{"dataset": "drawn small creatures on textured ground", "eps": 1e-10, "batch_size": 384, "lr_schedule": "cosine", "final_lr_fraction": 0.01}
Rows from block 6, named by matrix and row number. Each number is 128 + 32 x the weight over its row's rms, rounded and kept within 0 to 255. All counts start at 0. Numbers have three digits each. After the name is the row's rms in percent of the matrix's.
# conv: 3x3 conv (model.blocks.6.conv.weight, 160x160x3x3), inputs 36-47, a 3x3 kernel for each
conv.5 107:088116148186134110175117080128105111115089109118119122082123156128171153142168147116086098143128135150164117132084080137163118118112124070093138116131132153128103074070134097115143161153137106103155134114092126144103129083088146126087085154081087118124111121113194194186133120123096110131087114132103141144100122168083110147
conv.6 093:093100108098081098124124117073092099049085098050081084074101095109134120136140132087040075094105110132122088115134157141123133162114113143173150130139160137105120103107126139159154120151136113111090111132122153145122092088029066082056100099071092115143133142146154162170111113093116120106126136113141090058159159113136145112
conv.7 086:028094099150222114221223057113119113145105120185130142125114139127113134121114143142102094147118094113095094162123101129112086085119125125125097151128108142142106136104122132114137146151149080080083128128145161186139148126120139096072162099127128155149114143120129150115147147150126106112170098096122122166106140128126115108
conv.8 101:139097074123082092092082109153123149126112133113085099124141137112125121126132162149100092110112125150144128128124083146171154093107049088093097163185134109137077112112136146141122133123123138134122157153135101100107130163157129119117152142104121139134078110100110081119149115115094069120052107181044069079152139109132201174
conv.9 099:143137160145139176134145155100089111119124118125115126127106116116099117115093125111090083083092089089083085110126098113127113083111135175148135145093118180141166178160124154111104112099118071115128048076118070081125116126143127134145144164137107128121094105105068089064103109124086087094056057064073114169049086134088080110
conv.10 104:106091106137135149175144134114133101115122098134113118137125121138117118141138124185209185139159131065088095111149165120131125028124132123131126138082072148167125150162145142114129118151139105131103157128115153162140126131125159126141121096096118120100112080136132113127157138142134113106133115110104119114114104087174175128
conv.11 104:114112106132133108127108070090093135104124164170174179157135098120100102112116121187197150166159109092073064148159122176187145106136134130147141156133106115114125095117162135157152162153127130116083179125090146142141094114123129129117143125106135166178139169177118101119123106080115107107118151169118094106148129117168168143
conv.12 110:122171166135139110139117051152149125164148095090091079074088099092127151167176181102131151117133155112113116097104102108132140095103135149111107101123157120137132089064153058135215102195176149125101089082093081077059126135122153125109133083115127147129136150118152141115099085059125086084146107130134089084075109092131161166
conv.13 101:136134121136152155130144120086126142087077164115068168095134114130137091131109104086147174078145114089109084111136174113104096142105089115151114099161114110155160117052120152054122132083147130129039105138083103122133139140107076163143071150168139153101193120110142102125097110124105128132110141142128130193103078178108105159
conv.14 103:139149149097149151086118130162134142147152138125128095127093097076073103100116132156144074121121116074106100131088057134138079108160083127162143083093071150150093145194185134213176139154136153167131101085113140127109098148174121130150141122126139187175142202160096106138113072074110044083095067097132116121135069099164133124
conv.15 100:088132171108164167123167143134132057148140064141127069142159136145145147132136146133151123165140115173109087129136081138124042132091086158132086156128098141097097108093084107066121102128154084089095069105140098138155139163109128143088155136083118114089138109075103101091139162155136150137154156131104118111076108136055121140
conv.16 101:083073065140164089168107092117117125117185131159204121142129141131132155134118111173124113126091117092154127143112117135144131080106078182114099137106118115106113090076070108083061154110100098104111105154151096132153104089113141115103136121140113101091129126084137107074108103084074084094113160130120136185118133189132110122
conv.17 097:094108123082085104083084105148115105146122086140120075126146148139152146161149142126130146111128141145152167088114139128151113112112114084125124089134101108133126121113070155116032175131063084062039105087081097108109097136114098121115112139126096122123114130129113108132132160174144173194136158165134107133151144122127133106
conv.18 101:153135127131109119069123114122120074105138056098125104070113152079086108048066064090120099158101109176097115182117097168130056106161147150080116149091074151157110129158150136118136132126135102093198210128160118171100155126148189093128119188062158118094138129084156121120115127127117124110092110098101185078119123115149150099
conv.19 097:186140113161122124114121103097156174146154191145146152065088121053099146077117171082077121063038102107067129160144137167141127134088090129134149165166188124121143141145145135129143137143162166134113128142126107130153210175133169165153125142126126099071142109094149121113038080129058127189113168208191140100161137126137153137
conv.20 110:122148111140161077145150084153149165076106184039097172075091120113114129137147135168156168131083111112049067102135181087095161130123134095137138095144151095126151154151124141132094130098120092116137085092087084077073173140145144158131093122151085065112095083093104135141106083074088101116107144179088104070139145107117136109
conv.21 110:201175171157103105138091122110138164106130147147119128116128123138151145150155120100137138122139148128126131082100108098084104153174128116158180086118134116147156062070101086124140134131127106149127098081106122125137144165126143142113173125118138133089130099107082055069148138131142128135164132098099122103092122133146134160
conv.22 086:168072064156077063097096101128146111126159137109125122097088080097094087095091088125096081113097081091099081126123118101089118112097090096082073110106093098110131148119072148145098154148108139108097145126103131128117092069100118107098098098100147113098125113082160122076128145149112142148084111118139128106144144130145146157
conv.23 093:057073131050085158093115147117130119110088076093064075130097129118123148086107129154154146139122133108092125156080069178121095137121145099118122133132123122103126157110122130103102114091133109088083126098058113069048086146159127133153127115141182111085126096150071163209172133081147146121129128121148168141190215150180171120
conv.24 100:150146132163164147133212161081073069063099084076088100098134133105149155127157171074084104080090101138122111121101110170135116147148142099113107137124155150146170127131113127154148105173192077100076107103096125154156120113110161106113167139095126125106119103138148143166127147121127154154077107134139102073136141117128160161
conv.25 112:121126100096101088051011101106124171147142172170160139164123108132065091125071088116111092132142137132157168132115129128131098146184169127201162120123131074112127106165105116153104055075095092107092090106125076106112147117144131113156112112134181140143155138120149132142128131138131097082177110057156132086137118143109127137
conv.26 107:093045071123087106091079101154119128142100130132150139149143131120129112058089102150152121089108105065100116176128123112141129244212130085093089107104077217158131078128120111159152154180084088084083164113120142138144123146173139103171127138158125109123081140128107084074167149121189150117111104102083122145138135107182187195
conv.27 099:199205113176128017155067000116109155155129180161139194130140130153150090162143096081076080081107099079092117104118149117141141120150150106153093127144073120093088102123111085088108056082113122164118105121107120099094146103089149093128146117131145095143128069120109100114155131096132128125157144163128116086131125118106103096
conv.28 092:063077088080112152203212170154144110117142107109149146135141145140136140133114128091122097164160113170127070123140151102156091091100122111113143145162109118117093136129105156101107146094151104099101086105129153157168162169148109112094153135090120142123136114092072068114166165158115123115108114123116135143119132170151123142
conv.29 104:116149139108182155111121151154144141115092133108095139094127174115138176119157161167128185108091155117113103121083098168182170110124139097084115174178165141146150105143133114144106164108020089052043161186142145134144137122141114117132108124166097145131113129135149130114101120124098115142081112152095066057202108076169148113
conv.30 095:099102115094128170126175203145171089157125085138084104149149112122133107080092093088128097146125054145113046141106107136075073161091088147149153126105099079104136165139153143167158134203181136143110130133066115112120123131112078123164081130162081093159077106156093159150125126136150104111121040073166200188156148154161125129
conv.31 092:189202168160159117128050052127101133145129131131139150131146169094093104117125119118115065089100062105108123080082071117138112143231215083104097138155139151149123134119119146144165130142143103142125169187147152118103159146095121102142169156159133131155131134159136143123163169173144146135112098101094084096139098128118153160
conv.32 102:155106124144125126127113136101149100093128093078137075115093101131106114141120127100082103118116066127104091101120106122125101152124088110133071166145088148167086115123113119102132130106157129153101149150127146168114120081142113125162113112122154150120133121070135115130141148099146114066154089060180121121151119175138148193
conv.33 097:153101048129115092095102105113145148120161159113154143129085100159105098168139102061109161059113165082094135102095130125101112144116110134110113152069110125062063097137144078160149135169118165090088157099092108095092084122126088135130084147182156132132141147137136135107101094095129107120149160182158118115143106077118098113
conv.34 099:123178175124166142102068066144143109165139105136139139096073114116070100142124121107098134102073086134146147152086090078154194137185185155098052126098092150177157096143133078150179075145163111094098149148142144127142160135094147109084132107097133147140090196138150149064091078063138116069138085065119140121125096069105142157
conv.35 097:116163133089170168085165119142134103170146111147130076181128121191135112147119119059094099130111085162100094128074092131077073128072075132106134159092131123096115072147148066137191072178195151116113178078127162096114115087085112126104122129106124154149152150113150159090139153153180146144173111119136170099114157128127093135
conv.36 098:156127116155090132142119125135115119136120146119179195114085079116080092146107125098078120093127110110105110095158169156207122137095098095164123185179100132119132088129113104121131123135167126148141153136096099110118141051112077141169128162159153119124176123111122092123146116097100072081096109176166148152112107162089109142
conv.37 091:156143105197161130212192134077102132066142165090163155095082106110111140118124152109150133096110105116109109102181164119159103119088098115175127146167098139140084101112136148114117171145121140111081128115104117147137120136141090153127092154127188178153151110147149100146121129120063096130069123172128039139105079142126093095
conv.38 078:122138145146141108114123122165150078166111102110074119111112113110121103156148135130152123081137118119158133098100092090200174094133100067056068132184146111207104109089128133141133173178104152148148142155112064080113153161127183124141137106138105138159100120119151118112164150105142105082107072119075069081141112099123180180
conv.39 098:110154168124127107194080077171141103146137149169145155157137112159139084176165097137116080172158065134167098140116146116105160078075158110184162084167161078079153110073133108070119143103082113115190099117158130111141122140083100158094117142097109110123130074095114113091139147108113159094134171122073119186070026152118065098
conv.40 103:142133179096124195137170165089072109084082107093118141157182169145156138123092107118126160146159160157146159132158172109124104141125122130127150118127137099125154136073059170078022126075103125140121100092121093064101129142163086095156137153124104149092139144104107121103137165184122148158107114116163074050148103057105101094
conv.41 106:080075115099069100134056101153153116154133106154130115083100111102120113143132120143117114111119111147119107149167169122088136114096137116135128135142166121126154132148108142191105127166122120137099100138121118100132120092119130077133136061112115120139072094144067082095132122112161139105194152081165160113158176103127175158
conv.42 104:060133153081155144128147139196145131140095110107089099111114111098126132127143142155165103117111126089072105113083103124126131108164160092122166112128121163167158129164120151175086163162061096079097097114124109136137103129191068111186088103160118135123091131113077119115186148127149091108105089112089077138143105134178137131
conv.43 106:162093072182129065139141115175160150151153155085107114098118125095131152107133168135110100116088101146101108116111101143112097175194128082088127097084118146110113105125109130154085121153111109132094130098088160135111172146126178094131146081094145106091107091132122118131133147119147169192107144185115103069108135079075151161
conv.44 099:087179181060139151036096125144085079160108086147106077107115117118106095127116106095079043181134058168143060131122102099124146097097132131119105122141115088101130143109131164125128165150114103104160106122160096088129158151079098167094087150118109112105148129085149158114109148149091114123082093117088166162051111206077095147
conv.45 106:106107188154165170138148116149152107142124128113115144128106134114109127150178191105118095090111088083097099090128087125179177102149179067071061147178174140203169113123085131128132114161129099099113153134116121157152162147146159129126139108128127109117102113135166127123214156090193132079136082091120075071173120046146161131
conv.46 095:128138172137130114109114081123128093151145138159142141121100088142097098141106145142108079104097110120113130160086093122105145082132154173112101129087125076078106117137195130138196168135146132122121114089109108111125156132118166103124115127134061162182108232219157206090087087122117114118167160127148200138133103082071073144
conv.47 096:129141150148157102108135090205200148119121153061093182110133123129161146163145126115110105080129162102149160110136132088118139119132123114160122108166139145141112069118132071100127095084120115127096115124098089096089172160132142138149109111126162136126153131121115088111175147087149115106084090132120114170102101111108049081
conv.48 103:165104086084083133099144163106123118128119114115111101090056063087077120102117136129111057107082071118105118094129102147122134080119164136132078125124124123145122212202145149139120117112134132152113128128124142143125113083129128138131119124142189196153195154095123092160073075057086068061070065075134054097083112181099113097
conv.49 104:116155124132140144132136126123113112153118110169117126189185136180174128161156125135106060183154054182116039143123085139122078108113118150140122155127115134090101096111157143085149146091141110101180098097155129126125139155056137156082165152075062146143085143148086126171143149143116124102129132114050191230065138238132128190
conv.50 099:137114133183156112119134130100169152076131170114096154106107117118165123113150126106131149089081141105118090142119140094093089097065100132139140105134123113126095073121191061081174085060191121097134118160101081151128140111112096166054053184105109106102086138116165139149098077091096094124105120125076165203070130216074062175
conv.51 115:127113120104071093139077092131129110130111057102084058061070114089108136143142129139067063131124109140120123162184197126108184121112140126142154116146180118089136139141115152184112140127115138175123114167165116101111148160142126119168157138160120106106117090088107119118096103117100113134122133131151144088139182164085123134
conv.52 111:107087109082068089078075106119151121139187145154163144160121104127100094105094104146126124116125133111102103145163164129106113151134096121145123098156137088112089140128129112125117103108101105128141081120153118096125147105135133077126112048098125141159125112123107079098150147145189174129228195110175159134116130105082121106
conv.53 102:135137136123149137112129154125140138123117121137145117117161168118138137097115107159170167153160161135148134168124105154135097131156124097099105118135124118139112052056086064092128103131105094085081102122118157149147150142139127117095123086114095072075102111102094095118182135094131082056102069060093084098154126107197154098
conv.54 104:131128138144108144148103175155145125120133111134132105122101080104114098122097080141154115140157089132128095091130098134169094162124107117153147146152115118124069158139101139118098120083108148151117168154101168143070100096130115104099130097075108093108129044168121067255128101079098084074121122073167136101142157145182191108
conv.55 103:144099073128135087140143086101089123088097158093143172203147117162120108115083111123153135180124108134071103090133154104109105070092097137148126158092115117104161079135159095110181095156175142095079148095096094102125149083115117142145097153093122098128108118130079140119171159119152114097117117134171171158115138165124137183
conv.56 099:146160116135144140189150127109124130139199161104184124149158142124107120132103130101096087112153131128104103105169158075096113103160181161159132112126111114156164134098098177110129138166167130192157083114166090072122097119105144121144232176136085154135116135122178098102127130092124154114128131112181152098072107068095127109
conv.57 117:160167176150139144073112123089092104101120102113138093128153113091131117074100093065067017152105063209140072122083131152126114146171169134127194149122164148142141135156133089132156126116141087157217111090193081118124127081092160098109157148095120121103105103067103093101104123117104125124107119114125202138082152193107092156
conv.58 104:143119076193110112186134101144111100132168147151223168111156188100127151100117094102113114106111117118106107119100101169100078190160144091107111160111131180132145161109056171156108155135115106151146110103166136125150095093130121071145171159149087108126122119137179112105109136179066126164018112156144157088153156096156139137
conv.59 090:084107111091067073139140114140120070099114069098113100108104119137126096109110084097095083101171140127144144100142164087116167108092118103139103107093122069057066133077112150114127137145147112115102135126123084140111098134127137109118147136118103098082118103104120117109106113111093081087085061070089143187093132150063092101
conv.60 093:132143115172102084204073087086126152105121124098116107094105147088119166149171167157101107122078108103095143160156170182150131104095115113131177143148136140109119085128099135161075160112116126111103125127105109102112159147134142102154114125110117123087143127124147126160053056107033103183078172230171132079163129072132137103
conv.61 107:137093128144130083107114097129197157135112139112089103057072150080119135126158154098130131110119137144155124107110092087152198101086076104083072159177161110111105094106113156161131140160121110073098127191156022040094143097142132123101081091163104091146138076112183131098108136122120135120124109149085076124157153119084122154
conv.62 103:121105054133114085115139107132149127106149143126129151085089118116103092096102080145187163096144157064085131109102128112092105085115114123114129137112094117119073145162143089136143065104129101110121166133115143168125108092128136112098101153098110070099119115140130127146123113126119113090131119093078069093106078050120112078
conv.63 114:162152126160135102135101136139114157085085156086118144080115150104136165135150159179154151142100127122112107088117096129151163112128126072135109143154118139135120150113138181121103181131096088098061117138059064088075152150121101159100055110141080098117111105120142146142085083114073112169100171220085056079153111114152172147
conv.64 101:138115122132093109100094091143186147137184133111104131086080073085094070100107090102144134120130100119140128118126134102118123125133151131125096128141130153177162079103060062113104026082092093138141137141141132151151131121154138113133103091085177106075154093090158096075165173121170181115119108068077067063104123137135137165
conv.65 097:175164158156127124093109086093107100116114134115116130153135103103132117093104117102075044105098078196111069102083140131101107139185161135125153151123158165154154152126106127163146105132156113192186084117205089074113100094097122096103165157090140133118111124093093093105105129126118133124124131125159169103115181171094123161
conv.66 112:157121082142094072122075068095078107110106139088128155086112174089096136077075108125111149136109179113108150184112092180168118182172112114090110144084089185133109133127100106130121117137116118067073138081080118092087136095155126082130139100096114117101081161097077117073147112124123106114088087093138138126117124114132116109
conv.67 087:070108172055103162080133141186166078162152062125124080116085104157130125152152133081100099118131124129138120142158155152171128167143119137143124137156112139117081111162053154153083161094107162110124172154133162158135093115136075117173083161172102140121131130136115124172143104084133095107108102122116094143141087150168129138
conv.68 104:159153142136170150089148151075098092081110093099099109076162225120151179121128163106119166118153182142152148150110138133118156100096151092115097121168127096134130149124130140125126106094103134119089166160090176181153151125112135137095108134102079069089114093121097125156112132159062084095063067041116100090127097097137113134
conv.69 108:136140127102117096091141105158141139163133132107088101089068119126123129154167184120081087130106075172110097176145153157129144143159120144153135139129152137123121099178147080158140075145149154141088169114158190136132196134113156101153141104127124105099107106094087118107102102112131114130138106110166171065102198122070138153
conv.70 106:104060092086085178166202192139156143104156116127159138095101123099090134107099139120122097127144113094115100172160115135133112103141153127158150136145089152140138174201156111139148127139169112097109100090111177178173131129131140101120174106100175174095140097138058126177123084062083066060120118107075062156129159141143115048
conv.71 099:149149088148102031125088082113107130115099111149160115139181178133167157127131128098096109170134121149130112124086086144129124135147141114133149096093106100091091105088093098096105116103120121130122092095074096103101107147147130148128144141099174115099166100084131115090143124107130120111141128114084138164113124131128099101
conv.72 106:090098090116116140140146140111093083125125106126128148147133158142117144104105140126152142157165131130107105123173178088089069107139170153164156085065061104121116194174099164118103107113136136177156107095096116130100110125124150138154169180160166139121152096076123100125133150165123098112129101111136119128085097166120125103
conv.73 105:101089130082071153137163137108128119124115104129133110183128140140112133114093165094122132151168124160102122123152134128130068156142136142139154143074071099099148144157066177103041117082150140158125128114115151122121122109157079132165157176152176187152173149085100083106159166164133115104136110127158061041095080134119134185
conv.74 096:072153177094087149161067082151144120131150117163143125166101090218129095253195098104099113143123093135144089136123154124092153117090132088183161071148199088074148085102122098114182141096121112099195145066151163135132117127086112140096056101074156120112139141101091160156127124092155140080183170099049138099062101151123091147
conv.75 103:183162108143101095102078112118122133140150115149125069122112130132107129139114109075033056110112089166169134092112106103147126119135109120135124128133135126150109194104072166106093126091091128121091104127090109106086123149156124157135109113121124100090149077093134071109088122148077110123097088086138127092125178164117170149
conv.76 094:123065112101047096119128114112174178163185161153120140153130058144121070137139106154166154119144127050076116125120132071089127059092153142138180083114144103122158086126154114092132107107112122103145115068115088111105130117153144077097141097065101138155109124187123113126144172139200205123202181099139140117149142119119133133
conv.77 099:111079104077071129092119167144132124138123119161125124181192162184184138108097112133100138127148148120141142154161159086088081127083079105099140105141154058089126092084140095098112122124117129115091096139128103096137147185184119150172100077154120156119110131136078115169206162126202170109190126077135136167159147136137108111
conv.78 103:093148131051152123100160105172175152133134113107134087140098092138127104128136115114087089177134074174136061112091102163090080181115060130117140148108148145113095085128137085148182134179158101092171124100162159125121130138114091123138097108111123142093158160084147173139154149160159129140154111108081149124086113166150104112
conv.79 093:103097129132056047192141105150139092131155099120159130102115109134129083174133103137141127120146127119102091119139166099074140095109149134123139141118135094112129150103062181154097158171114129163130070106110089086114103136149148070136198124122163110086155113096146069083122119054144157133156183181182147059165180080113168126
conv.80 091:083104096139108082153155104188185161144153158121137129144104139140144162125144168088098049149186155131160148145152155098150189103158195156158174091133161111152153159161177154122133164157128117127138107116121136166154104153155169131121146116122111122122108118090116107103150135131128123118100118152097077186087080142110094101
conv.81 102:069124143109146152171150111163119121116083138095120181089044053087070057109097080164121122138109121127106108111067045167195121138138079091108093178184134145137095095116125077076093107059082120099157152120092120101088141142156130134129109107128146087058095117095101149179176091048129082073112131163139128085174140102153151077
conv.82 094:038149226073114121074073092164120045172137083166137111085117108101100100135115120114106099094101113124126122136058022133117184128123159125075021123116083109099109117069148130089146162111109101069060155097094139138113153183112102183087115152123115102170074149179103135108104125097121147116156145095146126070111086088115113119
conv.83 102:127118182066082152123154151149114115112107091095102116103115143118128108090083090088101141134167134142159149119129128128123139114102121095114113118154153096109162157118069203139070143137089155141131145147120114121117073135145090143144128171186107116104141100110132074109101160199084125140068066062172093057183118086120144165
conv.84 106:081146134104149130144107084148104114118137140111121120084039067102078072126148128171104109171122093127113084131115081168160119125124126148109113159139132128136090062126145085134131150173117174115150147099086140112079132142166106135143100128126122125115125157155150152169141071044137088096158147159130135079148111114178147141
conv.85 108:139189184100169207067120180114111116123129113115115113131126134115101129122124128100101076125105076092096102101118126085104101099122114146150152129118112135146116129189153113172153106147161113099124070091122045090128138154170150141159126132134099134123103130133096103141072102118080072086080054049113136173097088127103083116
conv.86 092:168129096098144120101185141099151188106112148104123129155158092136122091117126119090133109153129116104094114100115137086096089104125168132179157120126135081160170112140180144137171114142143110089107120122090102147171134114122120145117094132107125137138123142158158168144135178167155156133137108091133152160118102138077091135
conv.87 096:080103098096122120112153119151123121147101115089055067079068074085107141103114139103100075113092093091109119119142137136148115114121107098110130092113102125130093134136120116102101125073115086103101094097097132127128127156146145148111115127136200193132119099109064067077131097063153130104112103108059074176104094156144115115
conv.88 084:140127106101096174102092101095120103121164112157181127173151107162152110114106091157162079149128076088085086141155087106062077066080128156133147132079069109096114129147166103122179120128183100099117099090071142143143125115122134112091138080106109101130080099221044098179092119108129169113149186111088140203149131112124133100
conv.89 102:131093134126112121154152134126144139126138137149144127153138106144118095133093102135126116158160146131140139124136154033068074138117133108133143114136145108126147135112108180137088156124096141134117112129125126112103119127178116124153159152129120168185114134181108079107142145141147131083138109047223167092183138095152153156
conv.90 095:050101143130167144188124059073102123113113120132115135131156158117108110107122116132118082160123077070077096163145105095094088168207169132144077073097085148150133111118118147143163158179160138122134107098107132117091125111110106103129141115169116130175128148183163144103111124163130079090135066075180197153148104060105087078
conv.91 109:177165176136116123067124123146160108138169134109130138073103128078105104102122094068084046156111069176164122132105101119187159070167216139099111144134098135184161103167135121142146142135142078139238118090119043099102165090121210119071129170078137142109112129108148115146106128106132145123091123103077139113103074142137142137
conv.92 093:103076066104067093120130126138134100139146128115137143095117123105097104126123112100086086124097068121110130123118136123088050120165140138160140132109092148171123111136091142116088152139141110141145127114135171163133136122133094095138119133123128121136139113164133121140149131126170139116178143120135104072090118162140141142
conv.93 096:050047077061086077124118079166108077124078027099067084119138133114137142127138155101121087152148129130115164111152145099143132120088090122149114149172117093083063054076134130121128120094129101097096100100103081122096155133149150123116153113102120124122115117105094128076140131121125122126112129161084130161113098102057080080
conv.94 112:161149135173127102176108055107110107151126119169154135121112097104091091098068058107089091074087068071054046126112116134121118112100105135130099121117097148112118143120100109119102114125120129130123121122130131130118136127135155128139177116121135113084123099072096090070117085051104079059086072073121150168113151146133135113
conv.95 087:211196118217177081166097062135132106177160131182150147129117119124079083131095111170112073110115071085087074131147112113155135109142170148144104135136110148156152107095158113102163141171177142176136135173121118117080136095101125121164153141182156160160171152165158146143103094113116100082165111084128137150115110089123140102
conv.96 112:127148101104104112093096086092092109141126102136140102116117114103102129127139144061045018109131077156163125120082071142147135118192187107138152114109109102142127128143123099124131117108141096138137139096117136144120085118137126116128158125098128178175137148105099106109084065082098085087133130124126112121093107177079096142
conv.97 098:214133095241137049166157105122123193117131152140121101084143167096175195083143176104109116117133146139141140133123080179136106153163159070080165111089123124107087081067125088128115094139149113133120126101103168122094122163148127136135138140118138097121152142151182163188106116145092143173063113149090081176076092147138087104
conv.98 104:186132049191126070176090075097133131117189137158219139131129137137125135118123108144116084115089083115101094164134109174144124104139129157120099181087085145075087125121089160112090155124099078110126092131191104148135104114098120096110179129121113128094141151082129134075121118084114140128126179178098133137116137174099099126
conv.99 091:113084085163130104185125054093121103093163122126192132094096109097074096093056082139124117110120129066120147116119122119117135137084110120123108141075112139032102122091080114145088098172104102080120124111118134104087071103108123116139153135147117092089115120110131151109109129106099110116095108118102114120080102077094081069
conv.100 110:086110124053090149044048112053081103098102109151138128112144097062108113086094115156101092125104122156154154155144147148139108133190162110109141102091112102135124093148141070085116083054109065099091103106110154129133118127153105100131080092108189224175151192179126138170076072105111102131134102114156154135148138125119125103
conv.101 082:096121144122150118154108088166140125156116088099109121092104103100099107141131107114125105094095115105154163088068085130196172092196170131118081117148130119168094106074083092103121128146070138129115144118108102107087152149147188121140121084153097121147097157125178158106152130114162115090111073100113087081108104062097131135
conv.102 093:183097124159100061100141127056139140088130148082102135089102096103133118128139147090156162071104152100075117144144160111078189155082112126123119089104101111144140135098089107135114093099141128127075090146088073117142107131115100151107097133150120091136136085120124107089054088089084124123112126158119108080095142122072081143
conv.103 084:147102126131096108152129075133148109157160119136138126085084099137134132172163130095108132096098120164110093089133130146112145135111135101101105100132159137144156142155100138148127127166161090130113057083137080078099125063107144071082156146099110120145072095133097112069112135102152176131120145129096106082085158128069147184
conv.104 089:103133135157131091160121116121139141094133158100143165079080084107103112111113114135126163111111147085097132193178169107129162140151136145164162165166169125128161106066068104081079122102088108077092093093097100080073134131100131087081125105083109130155117140104135075059081069056074068074080085107143129076153122085119123088
conv.105 083:136121135167170141158133106121109117117120135120142173131130118128113120148163137129116115080089127067112153102069092135134145130130100106146085145126153172146103129109117107123159150159107173172112155128121127108090074122159140138136119116120146132161139163170137144152131129124135106098104107136133118083099088071130104084
conv.106 099:127113143139073124132075138121160164109128146143160165174149132147103092116066073125143099147172154151177189059101116115160106131149131121175160147172138125145128080096094093105120065092149100105106147119103147157113123103143125122163141149132169079114140092120104114164199156096136084049121071038147139147150109166154172194
conv.107 105:152135107179149113159109089101131123138190151164208143119121128125103131145109111107120102091088090096115115120128093095125078079090067197140074206120082146060065088117180111092180138119195128125098128157149125129118131086072114103099134121131116133091129161110132155134129102103098112115126147156167171177123167180112135145
conv.108 111:127156139125141111133149158121118138092098133100115156102063120087105138080114139106137135098103125072108120149132074144168113128179160108115113151138099167178140081178151065152156076130111111092161157135091157160139155134127168144088165160125165128086115070104082073108174121096141088079128095113117087106201128077196191102
conv.109 106:094120143113124147198204167117124120068111138117103112180137121184152106102146152118109084123179136082123100109134145133154144113114137118152170107094117149118127124132163164076087169133115082039085159114081184192178155144169109150123146122124097116104093077123082113146176155129139138134147136158067045112126091071155163118
conv.110 095:118115141106058124119092135129103103143093060130100070133119143141150150133132141185126123139127138126138153145176165133139110139146126127148125114142114117134120136125049186107024176097069119122076125109106082081065096128146088114136106122101118160119132125128117116130120117142123164171146159166158074100172119106145109070
conv.111 109:157151166113080110114076099079118117110159130151158123173128093160114068133100060133132098123154116103103121147151116126145126125137143165172136139129104115119109059112116074089112101077101118125151135094148140132107153132140179084095176126059121105144119100154102054105114117082136155108166174101151175108146165100114161170
conv.112 093:143189202143189160145162110058141127073117172117156174139129124143125122143119152077124128115142133152132129088126141143157140148114137125182126138207122115157123089098143098036141081033132116125098112150117101140128143155105120166100124151095149116115149090114128090108183182100113120052111094081175100088122076118119119142
conv.113 105:082173157081175158104189129147118062140119056138110076173146113149152107146144142115109056179141033183121032152141067187151085150120120176138112196149073160130109126091136143100152119117158143107149156143121165162118156174119121162114146131115066128103077137121091149188154136116130127092150121098067116155088103174156119123
conv.114 102:122114095077075129105129218149140161150120131131111120145145148123132145119115119155148181128126165118132166112114127110130141130148162090134149087124135150156145148166123135107074139127083115117117108110128149131146150124147146104132129114131151149126085078079062051051204185154226180133217170123066063096121108113187148114
conv.115 096:167109088154089069111058059123138118108158135107143136109074097127085076121097067096147172075122146065087108097133133114123119133104091117107070149142074140143113093117106085150111101149113153126108138137105111126099098119134101124113073109109159130095133130068111093061138095071110112102114117109112111074117125084130156147
conv.116 097:114106126129064086131107085114168159119160148103103120079101071114142107140148121099121157093123131105104085098088164106133143088124155104155199118154170149156142110169187101136151134154138090098125128107136113126125138130129125052095118112114118113134104103164125118156114129087179182119167164127099090095114125121152133128
conv.117 102:121136124139094122178117139139143117134115054113098081103120143115147151138136107161094105131141133124131134145177166109121103121090109119116146128155137089111148104108095186158068194122084130146116111158137108087145149167154119118185155135156119157107145118109124101116097096110102133157108137147163135100184155084121127105
conv.118 087:080104123085083117143136130123108109138109120117127139114125148127102095115110102160122111122129138081114108127141169123080079122142123087163151090101093136089089173210160134167153142157153087134156075106130131104084130133190077092136084084139168156166145151191083160163166151162217155132223138087155164140138116138155083068
conv.119 104:116049067126064119120117120089109098140115135124118125051076067069085079106098123161103065113094067117109074115146155100100153114116127102133120109133126137129169196136078205118087183127114110093067121134099124131146023042055063107088088112108125101148106086134122109106086122123083121128097101107088076118137106141133126152
conv.120 094:074108126109148199087138159123100102107097121116114130119084125110109154151115134136165158112126112102126120123117086161155130088182197120104110143131116182198186160177159062111134100149138148139148137120097136158151101127146196164143119132144200152118148108091130142150173105075125069048104081106123091150173162159166165145
conv.121 106:150159123118133121072115117131119124125090113113070088144102093145114112131115115126139087144143066162093056078080095121102083147132108103104158101114163104113147121182158105197156104187147115102099139112145151111148123091072121104087137117071100114140109107123104107135121116128116100114099068099148178134103197163079153188
conv.122 097:134116068141106041127069044096136146084135131091129075163140081150147101161143136189098022160080048084048065114091094127122110148194170148114155109099142120142114125117109150135074159130088113123155124129113141169153137143117139122110130137114101134090132127102137125117134145130141144134162130148140174135148143086163165133
conv.123 103:106081148104105118121082059152131155151123163130103134132146146124135154118141150176153139129076083093082105124123083170191146091148109124139132119123133147147120088123171114150142195177087136143110171119086164160135110140163130120110115073086086108181050158174084084113127100077138094092116122136133146085136128067159179121
conv.124 104:143123130149118135122143149153167187149137184170146186131115112100102096088110121130131145123140163098139149108100100106129103134120148110094134093088130087099119064107172077102191072133163188145156149110115135112100108105136100149131114140119101121133099156139129183182143098100107067088088054095124143219119119188131119145
conv.125 098:059109093124154138146162161085111163103116158114125160084075069114097101124127120105113107119132103094092076095122134062101082092102117179177160140143139135132131109117097143130082154101059098099112129122118126139142084045034081098070072099071084120144109117142132109118110091087103086084100111096098098134115090117107081093
conv.126 095:071067132175088057199108095130166158121139184133149171165160112145195142096146137119140124085136138070124139072064163071061103182162096084160235097060146139083098105129124117120092143168077116113191096114125156111130132121149113103119143106127098098104114119129148115132144148136135156160139140168119141166106104136144098067
conv.127 095:099170168147233151145186083143127151150093183131129142141111123133113130150162170120098120123090104116083089114068064125105089139132112117108094115080131092093092096079114077084183084142187170093074173082104161133110121140113119151100121116099129087091104111089092188129141105075108091131151118176149126110108121131083089116